config.toml
arch = "unet"
model = "segmentation model"
dataset = "rendered rooms with furniture"
train_examples = 72500
image_size = 48
crop_scale_min = 1
horizontal_flip = false
color_jitter = 0.1
num_classes = 17
norm = "instancenorm"
activation = "silu"
padding_mode = "replicate"
pixel_unshuffle = 2
widths = [64, 128, 192]
blocks_per_level = 2
block = "plain"
attention = false
upsampling = "nearest_conv"
init = "kaiming_normal"
optimizer = "soap"
beta2 = 0.95
lr = 0.0017
beta1 = 0.95
shampoo_beta = 0.95
eps = 1e-08
precondition_frequency = 25
max_precond_dim = 1536
merge_dims = true
one_sided = false
adamw_lr_other_params = 0.0023
steps = 25500
batch_size = 128
epochs = 45.0
lr_schedule = "cosine"
final_lr_fraction = 0.05
warmup_steps = 510
weight_decay = 0.03
adamw_weight_decay_other_params = 0.01
Rows from block 3, named by matrix and row number. Each number is 200 + 30 x the weight over its row's rms, rounded and kept within 0 to 999. All counts start at 0. After the name is the row's rms in percent of the matrix's.
# conv: 3x3 conv (model.enc.1.1.conv.weight, 128x128x3x3), inputs 60-71, a 3x3 kernel for each
conv.40,095,193,226,147,229,203,191,196,204,248,200,175,216,192,176,240,168,172,172,220,236,178,241,222,188,196,160,200,261,195,159,153,236,217,218,212,192,186,184,227,224,155,184,202,196,124,209,240,217,160,241,237,171,141,232,263,207,166,202,125,165,200,196,245,207,190,208,164,179,216,214,215,197,196,176,205,198,136,137,198,214,167,202,175,242,203,196,225,202,172,218,150,197,236,170,219,250,231,206,196,201,230,204,190,220,218,185,229,252
conv.41,101,220,199,259,210,246,210,220,152,190,247,211,204,159,224,176,188,249,196,168,204,188,212,150,199,159,192,210,183,228,129,227,212,174,182,142,232,187,182,223,238,236,192,167,247,225,164,203,203,211,249,151,180,210,247,190,184,151,187,242,220,182,173,209,170,234,232,152,249,191,158,166,203,211,220,182,189,163,208,226,247,216,227,215,196,215,216,131,219,170,171,196,231,195,148,194,176,187,235,247,206,165,259,175,165,226,193,207,185
conv.42,103,164,239,190,198,159,170,207,215,187,175,221,209,157,229,298,215,137,184,201,234,219,167,265,201,220,213,218,176,198,198,136,189,171,174,149,226,212,222,216,216,253,160,213,174,213,212,172,219,188,238,133,221,198,232,209,168,223,155,192,185,246,210,189,200,143,194,175,261,166,159,208,193,159,210,205,176,211,265,220,239,190,179,149,198,159,285,151,208,183,226,250,201,143,160,173,255,195,228,217,256,179,183,211,147,230,203,185,156
conv.43,101,231,215,210,193,247,172,261,198,218,207,191,228,129,236,186,182,187,170,177,161,261,193,184,132,168,226,193,201,211,225,179,170,238,200,187,192,175,207,183,196,173,193,156,200,189,193,259,200,229,194,229,227,284,225,176,148,209,211,189,233,233,173,258,215,213,149,244,214,200,212,251,188,135,253,233,186,207,187,179,203,191,208,170,197,181,262,183,179,151,178,218,236,257,182,205,165,226,216,262,212,155,164,159,173,166,193,199,242
conv.44,096,203,141,262,164,193,181,191,236,207,226,234,201,191,148,186,205,200,168,243,262,160,195,198,195,134,202,199,225,261,161,188,235,191,174,206,205,199,219,229,163,204,190,204,162,175,206,171,209,202,124,166,214,221,152,174,213,169,211,112,191,214,162,203,190,181,223,185,190,208,234,243,161,169,208,179,249,199,205,195,210,244,150,217,200,252,224,195,187,193,209,145,215,266,200,162,220,150,222,233,194,222,218,197,173,178,220,185,184
conv.45,099,190,237,171,208,188,215,198,190,251,199,204,235,180,139,194,210,164,216,180,130,200,211,206,203,213,254,173,193,203,188,224,187,220,119,232,169,234,191,262,198,187,234,188,231,142,179,198,171,163,198,235,198,191,214,179,208,222,192,163,146,211,209,210,191,191,216,189,129,233,158,211,222,186,190,154,222,186,196,192,188,164,212,173,212,178,216,214,242,190,224,196,245,235,169,240,213,163,192,148,197,208,214,193,127,151,210,190,213
conv.46,100,227,170,218,238,122,192,204,237,182,206,191,221,206,238,188,205,175,167,216,207,269,176,227,202,216,204,175,201,242,239,154,197,188,206,197,175,189,190,177,234,214,184,200,225,155,208,206,177,216,254,191,153,193,198,231,207,237,235,240,145,173,216,219,224,184,237,180,238,185,155,217,182,208,140,197,176,188,191,174,206,244,196,264,201,233,241,220,205,197,180,235,204,154,182,200,177,211,269,185,201,185,166,152,191,199,193,220,148
conv.47,100,157,207,144,208,156,190,203,239,213,225,258,208,168,194,162,190,223,225,226,222,216,196,233,226,171,182,199,184,210,177,174,201,163,195,176,196,218,165,212,179,108,151,207,199,211,186,182,194,263,172,156,175,146,216,181,253,144,177,191,215,157,200,220,197,175,288,253,200,196,189,229,227,188,181,162,233,208,267,205,197,151,192,204,137,235,216,181,211,170,168,168,180,185,176,160,147,190,253,267,187,208,165,156,117,223,211,165,185
conv.48,101,239,186,164,182,162,196,197,166,161,214,204,206,241,220,205,186,175,237,193,172,213,138,226,180,227,251,173,231,209,227,187,235,210,257,153,175,172,190,191,204,182,242,189,178,200,181,147,191,185,202,168,227,160,199,182,191,171,210,199,181,169,166,201,266,219,191,190,204,224,179,145,216,173,282,216,147,159,150,224,248,160,187,194,161,200,207,206,227,208,203,264,226,249,176,151,138,239,255,248,215,196,268,195,214,216,171,239,192
conv.49,095,192,213,151,163,195,154,206,226,192,196,235,156,217,196,187,189,225,224,233,190,172,242,207,131,211,184,222,170,215,125,262,180,252,191,178,195,202,226,204,211,210,188,165,198,161,228,192,218,192,217,168,170,201,214,194,156,187,205,211,179,175,153,221,170,191,160,185,209,170,177,216,164,168,172,157,164,156,246,288,190,173,138,230,257,173,179,190,216,199,197,193,165,217,240,207,232,164,238,216,204,183,197,217,263,170,216,216,201
conv.50,103,217,269,194,206,161,217,208,188,185,184,223,238,204,176,195,179,186,165,184,243,191,201,181,238,215,259,193,199,231,176,174,169,201,219,164,214,245,168,234,222,211,213,211,209,211,194,197,216,189,194,201,190,157,225,169,180,200,150,311,193,195,199,229,182,177,211,220,226,217,156,247,173,210,190,179,201,185,221,212,178,194,161,248,191,142,207,228,185,160,177,210,210,212,216,250,210,181,253,232,185,129,208,196,153,226,234,225,203
conv.51,101,192,184,180,182,209,194,212,217,241,182,169,270,235,180,207,221,170,151,189,208,248,195,212,264,229,210,229,214,212,126,255,182,250,238,213,191,229,225,174,212,182,239,231,241,188,172,135,233,222,137,277,160,157,242,170,149,251,113,221,184,251,210,171,178,208,217,200,182,216,193,185,202,189,220,269,185,167,185,186,215,206,197,181,149,230,170,176,192,205,204,200,194,173,246,285,173,187,156,173,190,194,219,179,254,147,208,199,170
conv.52,099,201,187,188,193,211,141,194,209,175,209,164,189,184,188,197,213,241,181,176,216,197,200,180,195,191,208,184,190,233,273,204,179,163,200,221,227,236,212,228,184,259,200,227,182,185,225,184,171,174,175,174,162,191,178,190,229,245,192,251,216,213,192,126,247,174,171,210,205,216,232,161,238,225,177,195,228,155,247,192,198,187,216,170,172,157,203,198,197,270,191,231,207,200,197,263,195,200,181,206,216,231,245,211,228,180,210,251,194
conv.53,101,193,197,225,203,225,176,222,210,211,230,203,233,236,213,168,277,267,206,198,227,277,150,136,211,205,166,165,164,210,211,184,182,185,209,211,230,229,220,161,215,175,221,197,267,187,208,238,195,187,190,159,234,179,192,152,193,209,177,187,186,240,203,184,208,208,138,196,198,186,204,164,203,210,178,176,174,163,143,189,272,251,164,153,222,139,165,231,189,165,221,213,218,148,189,209,219,199,229,157,233,207,201,204,131,242,188,240,152
conv.54,102,235,225,216,228,229,228,222,217,192,216,196,195,182,197,116,178,225,166,220,181,161,204,205,191,165,250,146,238,208,174,213,226,191,155,223,234,226,189,158,217,140,213,191,154,165,198,184,173,206,171,189,190,120,186,247,206,183,213,222,152,148,173,237,211,242,233,205,131,180,203,198,210,158,228,133,205,146,192,197,234,187,199,191,236,197,155,210,194,188,206,202,258,190,205,218,222,250,173,243,182,206,198,194,214,211,167,216,215
conv.55,101,242,231,191,215,142,262,263,198,212,229,225,230,238,172,198,211,248,228,203,170,253,160,156,177,190,136,277,226,199,230,151,205,206,163,243,197,199,200,258,144,276,252,192,131,195,182,226,260,180,181,187,154,165,227,183,194,198,197,217,193,194,199,265,199,235,165,149,170,214,193,196,245,246,225,203,132,225,199,220,177,212,183,194,252,183,154,161,222,213,247,212,223,214,227,172,206,154,300,240,248,207,177,200,184,254,197,241,161
conv.56,102,185,201,177,186,237,191,189,199,212,211,242,199,204,196,185,174,192,187,143,209,157,162,215,146,232,241,172,160,185,177,184,235,184,193,199,220,147,220,250,196,226,148,184,237,190,221,206,256,201,247,163,184,234,229,197,176,188,191,159,177,240,149,198,157,195,166,186,174,253,147,230,239,210,111,162,189,182,147,250,199,189,187,204,205,186,160,118,157,216,167,190,248,227,197,204,225,228,200,154,234,196,244,249,215,209,212,222,191
conv.57,100,152,279,207,174,278,193,224,248,164,156,177,164,237,192,147,174,193,202,165,179,235,181,155,197,180,232,155,176,185,238,228,191,272,217,191,216,182,151,176,155,186,226,193,213,233,158,205,209,226,222,212,210,215,154,184,202,169,170,216,243,203,231,203,234,182,242,229,249,214,196,171,236,216,170,199,223,263,205,239,201,220,218,219,184,200,217,209,203,262,151,180,164,176,259,258,176,194,118,233,203,182,131,163,146,177,210,138,195
conv.58,103,184,240,182,196,222,175,246,199,249,218,195,173,209,229,241,219,204,192,180,231,173,232,238,170,180,175,196,203,211,240,242,202,232,197,198,232,190,196,244,179,226,147,217,174,214,225,226,239,164,154,159,201,175,198,201,208,190,153,230,180,222,182,216,187,205,282,218,133,247,171,228,156,178,203,216,204,175,199,209,221,185,182,189,229,134,172,183,206,201,191,223,201,181,197,204,211,146,205,229,183,141,143,155,225,254,239,150,175
conv.59,102,143,194,200,183,169,205,213,238,215,225,151,183,171,174,160,169,169,175,195,168,212,233,217,203,179,215,182,170,132,216,239,220,207,211,215,233,175,167,159,254,173,198,190,190,223,190,194,218,212,114,208,198,201,194,178,202,207,176,190,205,210,162,151,181,205,160,187,200,189,172,248,212,238,221,206,239,156,173,214,224,180,142,195,173,166,171,221,188,240,154,206,198,230,186,188,230,235,189,199,187,151,261,255,286,199,217,191,166
conv.60,099,228,254,217,164,197,208,246,202,173,171,183,190,210,139,284,186,180,287,169,201,161,182,188,177,172,196,161,177,217,164,176,202,197,189,196,213,232,225,177,226,200,244,215,174,188,221,230,167,151,258,221,192,256,180,239,201,165,214,202,243,204,192,205,237,246,188,215,266,188,217,253,210,190,170,176,192,212,191,216,211,244,180,273,178,187,200,201,193,158,225,213,167,226,188,186,172,180,226,174,185,228,202,218,174,139,168,236,189
conv.61,103,229,202,258,216,192,211,165,259,144,212,162,213,244,172,187,179,200,231,201,149,221,173,216,223,246,186,216,262,154,208,228,190,179,168,211,145,187,215,198,152,144,167,177,233,161,255,178,197,178,225,145,171,277,198,203,255,165,231,233,213,134,181,182,209,222,193,185,127,192,178,221,176,234,187,178,225,161,199,175,166,158,158,210,160,198,261,206,235,221,215,194,293,183,222,170,205,217,209,216,178,232,173,213,157,219,182,189,188
conv.62,099,159,164,190,238,198,170,200,224,172,227,167,230,153,160,262,172,188,222,202,185,208,203,194,198,161,225,181,224,162,218,224,169,240,136,153,235,169,187,171,210,181,159,145,184,161,214,181,162,189,192,216,237,205,185,230,200,260,250,176,197,255,188,204,118,165,267,192,232,170,178,204,214,219,187,213,224,146,154,253,203,248,177,170,185,188,197,260,168,201,189,253,200,204,190,260,226,231,258,205,191,205,247,188,166,205,192,236,196
conv.63,103,157,234,195,211,226,197,173,179,240,213,186,142,206,223,196,167,237,178,206,141,203,187,159,153,172,211,141,199,212,188,277,226,236,229,219,179,213,177,186,179,192,202,206,155,255,221,177,177,182,186,147,204,236,209,126,157,180,185,189,192,256,179,183,149,214,246,243,171,255,192,205,216,185,223,196,177,237,191,202,228,229,215,216,163,187,216,176,188,214,191,214,225,250,206,231,244,185,210,251,225,213,165,158,135,164,177,216,206
conv.64,098,157,195,231,239,215,203,154,195,190,182,265,242,181,211,168,199,193,220,217,146,208,214,216,247,148,173,193,149,199,190,169,223,172,226,221,153,173,258,223,228,262,228,179,161,207,176,221,176,218,261,221,219,202,252,201,133,194,194,105,193,173,212,200,197,180,207,147,169,223,181,216,219,164,237,190,203,224,231,183,204,166,238,200,184,186,183,206,217,215,218,145,210,180,216,246,212,178,185,226,236,187,255,186,224,201,193,216,177
conv.65,101,182,224,133,210,197,204,166,172,195,277,200,197,184,229,207,211,200,239,142,213,239,215,193,171,184,153,229,179,194,172,233,158,170,174,170,239,195,208,130,198,202,216,199,206,147,221,192,163,236,209,197,232,239,227,221,234,230,200,137,210,178,248,231,201,232,207,194,227,148,137,193,208,217,203,238,191,174,185,205,191,90,184,208,156,178,272,201,181,130,182,208,250,160,201,221,154,244,232,226,186,186,252,212,224,187,212,231,226
conv.66,098,159,234,178,184,237,204,173,175,193,217,191,217,232,167,169,198,185,205,190,175,168,238,179,216,192,205,130,205,198,182,239,139,203,221,220,238,189,207,237,224,225,240,232,222,252,182,195,174,235,255,212,214,214,174,138,225,173,184,196,167,219,224,265,184,244,188,215,188,156,201,215,230,211,229,232,208,206,215,173,147,170,219,201,111,233,203,179,182,144,195,196,190,165,197,189,216,194,201,186,191,224,211,212,200,191,196,233,234
conv.67,103,197,137,194,144,223,173,196,274,198,171,208,201,181,267,199,204,204,189,227,254,169,212,267,201,176,119,221,200,241,245,214,222,235,174,182,174,169,188,193,190,158,153,217,214,214,246,178,186,215,170,215,218,188,174,201,165,232,211,140,173,171,186,235,201,134,202,188,205,197,248,234,228,156,222,152,222,186,215,167,188,211,203,170,165,156,268,180,222,291,174,196,202,240,216,210,231,193,206,162,207,189,254,209,132,214,201,183,172
conv.68,098,243,195,198,164,184,202,189,160,192,225,215,196,178,242,161,193,166,180,203,148,249,220,128,184,115,150,244,206,149,222,212,229,178,234,183,230,226,213,182,192,229,214,230,201,180,188,186,195,259,185,200,213,173,229,192,172,174,208,191,208,203,230,206,155,173,210,198,172,182,224,158,171,181,210,236,253,195,179,196,149,148,189,180,200,168,170,185,181,217,176,161,221,176,184,235,179,192,215,197,237,224,243,199,262,177,188,168,221
conv.69,103,193,154,222,201,120,190,211,157,183,204,178,112,221,230,188,216,250,215,197,188,225,198,176,229,224,240,215,199,192,185,189,236,241,155,189,177,229,215,230,209,235,201,179,186,205,187,163,168,217,226,174,184,171,214,207,245,259,205,231,215,162,203,222,222,193,192,242,212,157,228,217,218,210,159,192,217,247,202,204,146,217,198,201,155,195,162,216,212,201,199,179,245,202,174,151,160,231,169,195,213,226,176,157,219,204,203,234,157
conv.70,099,211,180,213,159,183,198,222,226,241,152,212,176,166,208,195,218,218,187,188,119,184,237,177,187,190,235,212,223,198,248,188,149,176,188,226,191,183,175,209,186,249,197,211,205,210,174,242,182,239,198,243,154,198,244,163,154,220,187,226,193,153,205,185,197,220,191,186,175,246,211,189,244,223,210,198,171,225,203,178,175,232,219,206,218,174,175,209,203,192,206,217,217,229,179,164,176,179,203,206,209,260,205,256,186,173,225,137,173
conv.71,102,211,161,166,205,211,232,186,206,204,239,197,237,226,162,191,204,253,205,184,175,126,243,211,201,187,193,190,193,208,192,172,202,194,220,188,206,170,225,185,260,161,248,188,149,167,193,222,199,196,202,211,211,187,211,197,165,136,211,167,183,171,183,167,206,238,206,169,184,193,205,216,218,182,163,211,189,184,153,192,171,231,200,175,212,196,195,195,228,250,209,172,202,226,194,212,244,198,253,219,219,172,240,192,228,227,186,196,224
conv.72,097,210,203,214,189,177,244,211,172,207,240,137,220,162,140,208,247,233,222,229,180,228,232,268,274,238,162,201,226,201,255,194,141,180,228,166,205,180,172,146,199,174,196,213,202,203,251,179,214,172,152,198,173,269,233,203,223,242,182,239,169,194,163,171,209,149,166,233,132,178,133,130,195,168,191,240,234,238,195,221,160,202,280,158,219,185,184,215,147,149,173,174,175,199,226,193,234,199,234,220,177,179,198,209,166,212,192,197,217
conv.73,102,204,140,245,154,190,190,237,155,181,255,214,184,179,178,168,211,214,178,216,205,244,165,204,182,214,140,204,179,207,146,250,249,233,224,233,242,201,250,225,168,212,187,212,226,170,225,219,214,228,195,215,169,161,170,162,162,180,223,234,144,227,195,249,210,210,188,185,244,180,169,213,187,224,208,147,212,219,257,184,205,213,188,196,204,238,192,155,223,208,126,188,277,180,163,227,173,263,217,175,228,193,237,224,201,195,189,200,223
conv.74,095,184,195,171,124,184,165,234,164,214,182,179,171,126,175,155,186,172,157,228,147,237,151,235,192,204,201,189,206,152,120,239,183,167,233,159,182,174,200,175,205,199,216,222,207,190,231,228,176,224,203,201,208,158,206,196,177,194,189,165,224,283,146,230,200,203,212,189,106,139,166,193,179,222,148,193,206,181,245,179,168,223,197,206,173,219,172,176,191,180,183,228,179,236,213,209,227,213,184,219,233,225,211,179,206,210,228,236,184
conv.75,102,204,204,214,216,151,231,189,229,157,229,214,201,247,190,258,164,205,177,257,208,198,267,184,188,182,188,183,200,210,203,171,248,212,181,175,213,234,201,188,150,198,189,249,157,183,146,165,182,227,189,230,253,159,199,171,163,217,162,201,221,202,192,188,244,167,142,187,210,160,210,245,254,188,197,165,224,226,259,169,188,195,208,220,198,234,189,180,201,204,239,239,184,228,186,272,224,215,208,220,189,234,136,236,260,172,209,204,136
conv.76,099,188,181,148,247,183,206,203,207,229,204,237,168,215,164,194,184,182,208,202,179,234,172,220,209,216,212,202,255,222,212,224,167,225,183,254,259,161,217,224,220,112,163,201,226,182,224,231,185,219,156,222,173,145,129,163,164,193,207,233,197,161,185,196,240,239,237,220,183,191,211,224,198,194,247,175,194,212,216,202,246,217,254,170,190,175,253,207,223,169,194,191,218,171,203,263,216,203,184,164,173,164,153,214,245,201,210,155,195
conv.77,103,216,163,140,183,212,263,208,184,180,187,205,196,175,247,202,205,150,177,196,202,203,184,242,187,221,187,234,199,240,177,162,189,170,215,158,214,203,196,201,192,194,147,240,198,182,247,221,235,169,263,177,200,163,195,225,171,226,242,239,172,174,209,196,204,249,145,185,234,192,171,177,266,222,215,137,205,183,127,194,201,180,240,210,186,266,231,217,241,214,159,172,210,191,215,206,111,172,231,260,222,231,198,195,214,183,213,252,216
conv.78,098,225,162,191,264,194,199,208,172,164,210,219,208,233,133,166,240,203,188,181,246,172,204,215,161,188,171,199,184,220,196,213,173,200,145,202,231,196,219,170,183,180,170,215,216,144,185,177,215,170,224,186,215,225,242,174,235,184,180,196,209,201,170,180,231,120,183,212,225,223,190,250,224,221,163,208,187,204,156,231,188,206,207,176,221,233,201,243,158,295,157,190,243,151,171,227,244,160,231,245,218,182,221,212,212,235,245,224,177
conv.79,098,292,218,234,222,184,192,186,141,235,234,159,171,206,262,176,216,262,226,244,160,186,201,214,166,211,241,207,197,188,222,196,159,172,210,202,205,166,257,200,222,201,164,214,175,198,266,240,222,179,216,207,219,178,162,215,205,134,191,220,227,220,233,218,165,240,227,159,230,193,212,256,169,128,168,195,175,156,206,147,241,238,192,220,167,230,219,228,178,194,238,230,158,191,216,208,221,228,198,158,154,201,130,182,182,224,227,195,133
conv.80,102,229,168,206,171,149,159,242,219,194,211,247,184,211,216,160,231,190,159,200,239,192,197,155,264,196,240,216,176,212,229,185,179,180,206,184,181,191,218,173,207,159,247,210,260,208,225,178,261,193,154,170,192,230,197,192,197,178,174,202,128,155,138,231,192,208,217,161,140,179,210,223,171,182,231,170,239,239,217,189,231,201,201,217,183,193,174,214,221,179,170,200,194,186,209,212,185,160,164,225,203,210,179,199,187,190,211,173,203
conv.81,102,180,159,184,218,168,268,166,188,255,203,175,207,222,125,210,247,158,217,185,257,152,197,127,265,208,193,177,197,175,240,248,186,199,205,188,174,158,218,204,205,236,194,174,162,211,173,204,206,218,232,185,213,184,211,156,149,212,173,178,217,208,213,191,167,193,199,260,238,161,258,171,250,200,211,186,142,205,220,256,245,207,192,177,200,247,212,225,180,156,201,201,198,206,204,146,155,144,291,249,215,174,187,203,214,204,233,138,216
conv.82,100,188,250,226,215,200,191,187,266,250,185,191,170,183,160,247,200,200,226,240,191,138,202,153,197,272,214,268,218,193,227,233,220,187,241,220,185,195,213,207,197,153,237,232,177,175,207,227,211,168,223,196,223,222,221,212,262,199,209,208,198,180,245,153,214,162,160,156,188,180,216,155,188,179,137,198,213,170,214,176,199,167,159,150,199,148,163,193,223,146,208,252,204,227,182,316,225,203,220,234,179,221,193,257,210,203,213,233,228
conv.83,096,235,230,185,229,227,197,156,185,247,211,227,194,218,200,170,183,264,158,201,255,259,197,201,216,144,173,237,194,167,219,237,203,241,141,200,182,180,155,158,195,141,229,212,182,182,212,188,223,193,124,180,170,206,178,196,150,220,237,228,164,212,177,225,209,215,175,208,231,250,226,194,206,221,182,164,148,226,148,204,157,239,182,267,222,239,198,130,256,202,190,186,250,147,193,188,255,227,174,165,222,194,237,197,222,235,190,189,171
conv.84,101,229,212,211,193,239,204,176,206,221,191,221,231,252,208,142,192,205,174,197,242,210,163,227,226,211,175,200,176,179,229,188,227,203,245,193,206,177,162,172,159,211,209,175,216,189,211,205,141,235,245,154,228,210,188,226,205,170,253,185,203,175,200,187,179,208,181,222,144,213,210,198,178,213,195,175,240,214,204,240,225,160,143,241,146,201,270,163,135,207,231,181,213,227,227,193,129,179,192,165,190,167,177,91,194,194,211,178,167
conv.85,100,157,190,223,191,167,201,255,194,208,186,156,180,186,216,155,258,189,197,180,220,230,210,206,156,193,239,174,220,144,158,173,211,257,178,281,256,212,235,201,162,158,186,151,188,183,184,238,190,184,204,249,221,155,179,207,150,175,298,222,209,227,253,202,218,257,223,198,193,203,165,199,218,200,226,234,185,226,234,217,218,173,184,194,170,134,179,239,187,220,205,205,205,211,202,208,204,217,176,197,179,158,143,206,202,159,203,199,122
conv.86,098,156,175,232,197,178,251,264,223,211,188,142,244,222,182,209,214,240,165,171,214,219,207,180,217,188,170,214,191,227,262,178,189,210,199,156,171,193,180,180,228,211,200,205,188,217,176,220,242,179,219,193,226,195,186,241,209,165,191,282,209,215,141,163,185,206,191,208,152,162,201,208,157,171,202,194,226,194,195,203,237,226,216,214,255,223,156,175,187,188,181,210,211,216,227,238,229,181,189,191,242,218,159,223,203,196,154,210,177
conv.87,101,154,142,214,239,241,225,207,253,197,208,186,193,173,241,203,215,247,161,227,171,173,259,186,217,231,133,190,204,216,157,192,195,220,227,187,195,182,220,213,179,162,250,222,222,170,172,212,225,179,193,229,219,225,201,184,211,180,162,158,168,209,221,188,181,231,212,163,235,175,187,191,217,179,142,205,184,208,217,219,109,202,162,225,210,208,235,224,183,229,192,170,232,206,214,182,237,241,163,251,197,239,202,215,164,222,244,274,267
conv.88,098,198,195,223,172,253,200,217,222,206,193,197,285,222,194,202,205,186,211,169,193,196,194,237,198,225,188,183,182,235,205,192,192,190,176,232,184,210,248,179,225,168,209,208,207,262,190,213,194,203,173,164,173,171,187,197,205,154,108,229,215,190,145,174,167,162,185,168,241,153,170,132,160,210,201,224,157,201,208,237,197,211,237,201,163,222,194,202,164,206,219,206,185,183,206,255,188,212,193,167,205,209,207,199,214,198,191,207,224
conv.89,104,149,224,262,215,160,181,223,221,200,233,215,207,197,252,146,189,214,212,190,163,161,225,208,179,178,212,202,134,181,163,209,143,190,204,231,238,137,197,217,212,202,195,184,144,174,243,223,211,149,230,211,209,208,172,150,221,179,195,175,206,140,156,225,220,216,215,219,186,225,212,211,182,208,162,202,209,222,238,155,231,212,211,167,194,179,203,185,167,210,202,194,235,241,227,158,184,238,148,224,210,211,203,204,108,173,193,236,211
conv.90,094,128,209,224,181,203,231,170,236,168,201,198,227,181,184,237,225,191,209,208,194,177,168,194,205,175,194,201,215,134,181,232,253,181,194,244,168,231,190,186,190,228,185,215,222,175,226,168,234,154,252,196,204,182,214,198,215,192,180,220,181,176,205,169,209,223,161,165,223,159,250,168,195,164,166,167,250,238,158,251,172,178,212,254,200,124,218,184,177,246,224,234,179,170,191,154,224,229,259,227,160,182,162,239,149,180,219,194,231
conv.91,096,237,182,210,189,206,213,192,195,195,249,181,145,184,157,281,227,120,242,168,223,236,146,224,211,255,198,207,209,189,217,194,268,217,169,222,249,197,203,209,210,135,160,199,250,186,185,219,174,195,207,195,168,132,171,206,214,201,190,186,218,151,182,137,218,226,197,184,170,169,179,128,207,234,180,127,167,218,193,240,195,215,194,175,188,237,172,251,234,159,180,186,208,196,158,222,210,212,209,200,211,181,177,185,219,183,196,260,226
conv.92,101,229,205,178,165,208,173,226,222,174,233,212,208,181,199,195,188,201,237,151,188,203,156,219,190,213,193,173,201,217,209,231,144,229,215,200,192,174,191,205,223,199,171,223,212,227,244,184,202,203,238,187,189,207,203,177,214,199,187,239,178,209,189,219,224,227,202,187,225,196,226,236,178,213,187,183,181,139,150,188,193,244,191,231,202,179,216,205,202,219,164,196,234,158,190,214,180,199,142,140,178,246,240,207,205,175,225,191,161
conv.93,101,198,185,229,242,187,202,214,217,176,189,195,224,229,179,178,190,248,199,218,152,205,152,197,246,241,161,147,204,204,233,184,213,248,191,182,207,208,211,212,216,224,239,228,140,140,177,210,244,223,241,183,196,187,189,189,205,219,184,139,185,207,151,182,198,152,193,214,184,180,173,254,234,222,242,218,203,211,226,221,211,243,179,221,145,197,219,175,207,231,192,228,203,224,225,215,174,182,196,173,152,236,217,232,140,237,196,198,266
conv.94,100,177,133,248,197,201,248,156,173,168,197,250,208,195,191,157,233,224,208,198,208,235,223,235,189,216,168,174,142,179,180,224,248,153,204,136,211,194,145,200,210,155,198,207,185,173,180,214,182,228,216,171,249,252,206,219,202,194,234,201,206,205,213,199,193,232,164,236,184,212,184,191,209,208,223,249,176,151,245,234,247,250,182,207,144,167,194,160,201,250,190,230,200,178,237,202,241,131,176,237,170,207,241,217,170,169,236,174,237
conv.95,102,226,188,171,168,116,195,219,204,190,177,163,225,154,234,193,171,211,173,206,188,169,202,204,243,205,166,185,222,213,244,204,230,289,195,174,206,196,183,262,179,187,219,202,189,197,157,162,215,197,108,220,236,240,234,218,207,174,182,175,174,185,183,181,239,243,174,199,209,172,162,225,219,173,223,260,195,209,197,199,192,195,166,209,218,200,254,194,185,205,197,204,228,226,186,150,188,190,162,162,222,202,208,208,215,145,217,162,208
conv.96,100,244,209,235,199,167,156,224,199,191,213,232,191,207,232,207,200,245,233,193,167,206,209,241,214,181,191,243,217,188,185,187,185,219,157,295,202,216,188,163,154,161,156,194,179,210,174,209,180,152,200,186,193,138,214,211,241,230,194,207,201,186,202,196,161,197,190,140,235,184,183,217,176,162,191,211,243,157,164,211,221,222,171,230,202,147,236,147,185,211,197,238,217,167,266,251,190,208,211,186,198,179,192,244,179,181,232,263,230
conv.97,102,189,163,175,168,248,183,197,224,228,267,191,222,161,263,177,242,202,188,176,227,193,249,200,199,194,235,253,218,202,183,176,174,199,199,170,188,225,159,231,179,218,168,212,184,199,228,207,218,174,209,203,203,185,201,231,179,162,211,154,187,196,207,163,271,167,204,178,150,210,192,125,224,176,216,189,200,241,199,213,196,177,154,211,233,221,238,201,163,246,189,209,150,203,228,188,207,180,233,186,144,196,194,250,177,176,183,166,199
conv.98,097,219,240,190,225,140,146,165,203,192,174,197,222,204,135,183,215,186,167,165,196,212,187,191,186,191,242,152,205,158,214,166,217,195,206,209,171,196,194,187,163,206,231,187,239,191,203,230,170,189,218,225,210,280,235,205,237,256,180,185,225,178,208,228,250,162,220,195,178,215,162,179,163,190,197,189,176,253,190,199,156,173,189,175,208,196,141,183,158,185,158,212,231,219,191,205,201,201,242,199,209,158,189,223,128,234,235,238,199
conv.99,100,161,223,209,134,176,225,186,186,223,235,204,212,286,202,191,162,190,237,229,192,240,237,214,186,208,126,159,269,200,234,191,173,180,225,231,258,226,200,242,203,160,233,192,190,224,171,162,165,164,189,195,236,192,167,251,186,215,192,201,179,205,163,166,184,179,219,123,187,221,256,215,229,168,185,197,183,197,225,203,155,210,203,242,207,215,157,221,139,176,198,196,159,224,239,198,252,173,221,208,208,210,196,211,144,189,217,255,172
conv.100,098,228,169,242,193,152,143,210,156,207,211,172,184,195,183,228,213,132,174,172,189,212,221,221,228,241,199,209,158,235,196,215,228,227,224,198,234,174,215,192,182,238,190,191,203,123,193,206,196,215,269,190,212,155,166,208,217,240,189,183,182,172,205,226,222,194,191,186,148,223,232,178,203,212,256,213,167,144,184,223,251,196,205,206,214,151,213,192,194,199,212,195,187,200,210,185,195,163,237,172,182,193,170,216,258,205,131,165,188
conv.101,099,206,143,232,223,160,245,153,231,239,233,200,179,187,193,211,169,203,239,233,263,145,213,237,228,191,222,192,198,186,211,198,194,145,203,198,214,200,217,158,200,125,201,189,184,197,199,170,195,212,189,165,208,242,188,158,230,210,207,144,230,182,198,219,170,144,211,250,234,191,211,192,197,259,205,234,211,178,255,201,247,197,188,155,179,268,251,225,210,178,201,205,201,192,165,199,127,227,189,207,231,175,250,197,277,248,234,161,161
conv.102,100,192,171,150,182,207,203,132,177,218,180,207,214,154,147,199,249,116,202,222,167,231,219,241,203,199,215,186,202,195,184,206,203,235,266,144,217,181,211,220,181,203,203,152,170,247,202,211,200,237,209,198,204,179,169,152,177,256,192,237,237,192,194,201,176,178,244,200,228,221,242,176,215,173,220,205,218,211,227,255,242,225,237,191,153,212,126,138,193,208,198,239,205,211,192,235,166,166,210,195,155,183,183,117,257,197,247,280,163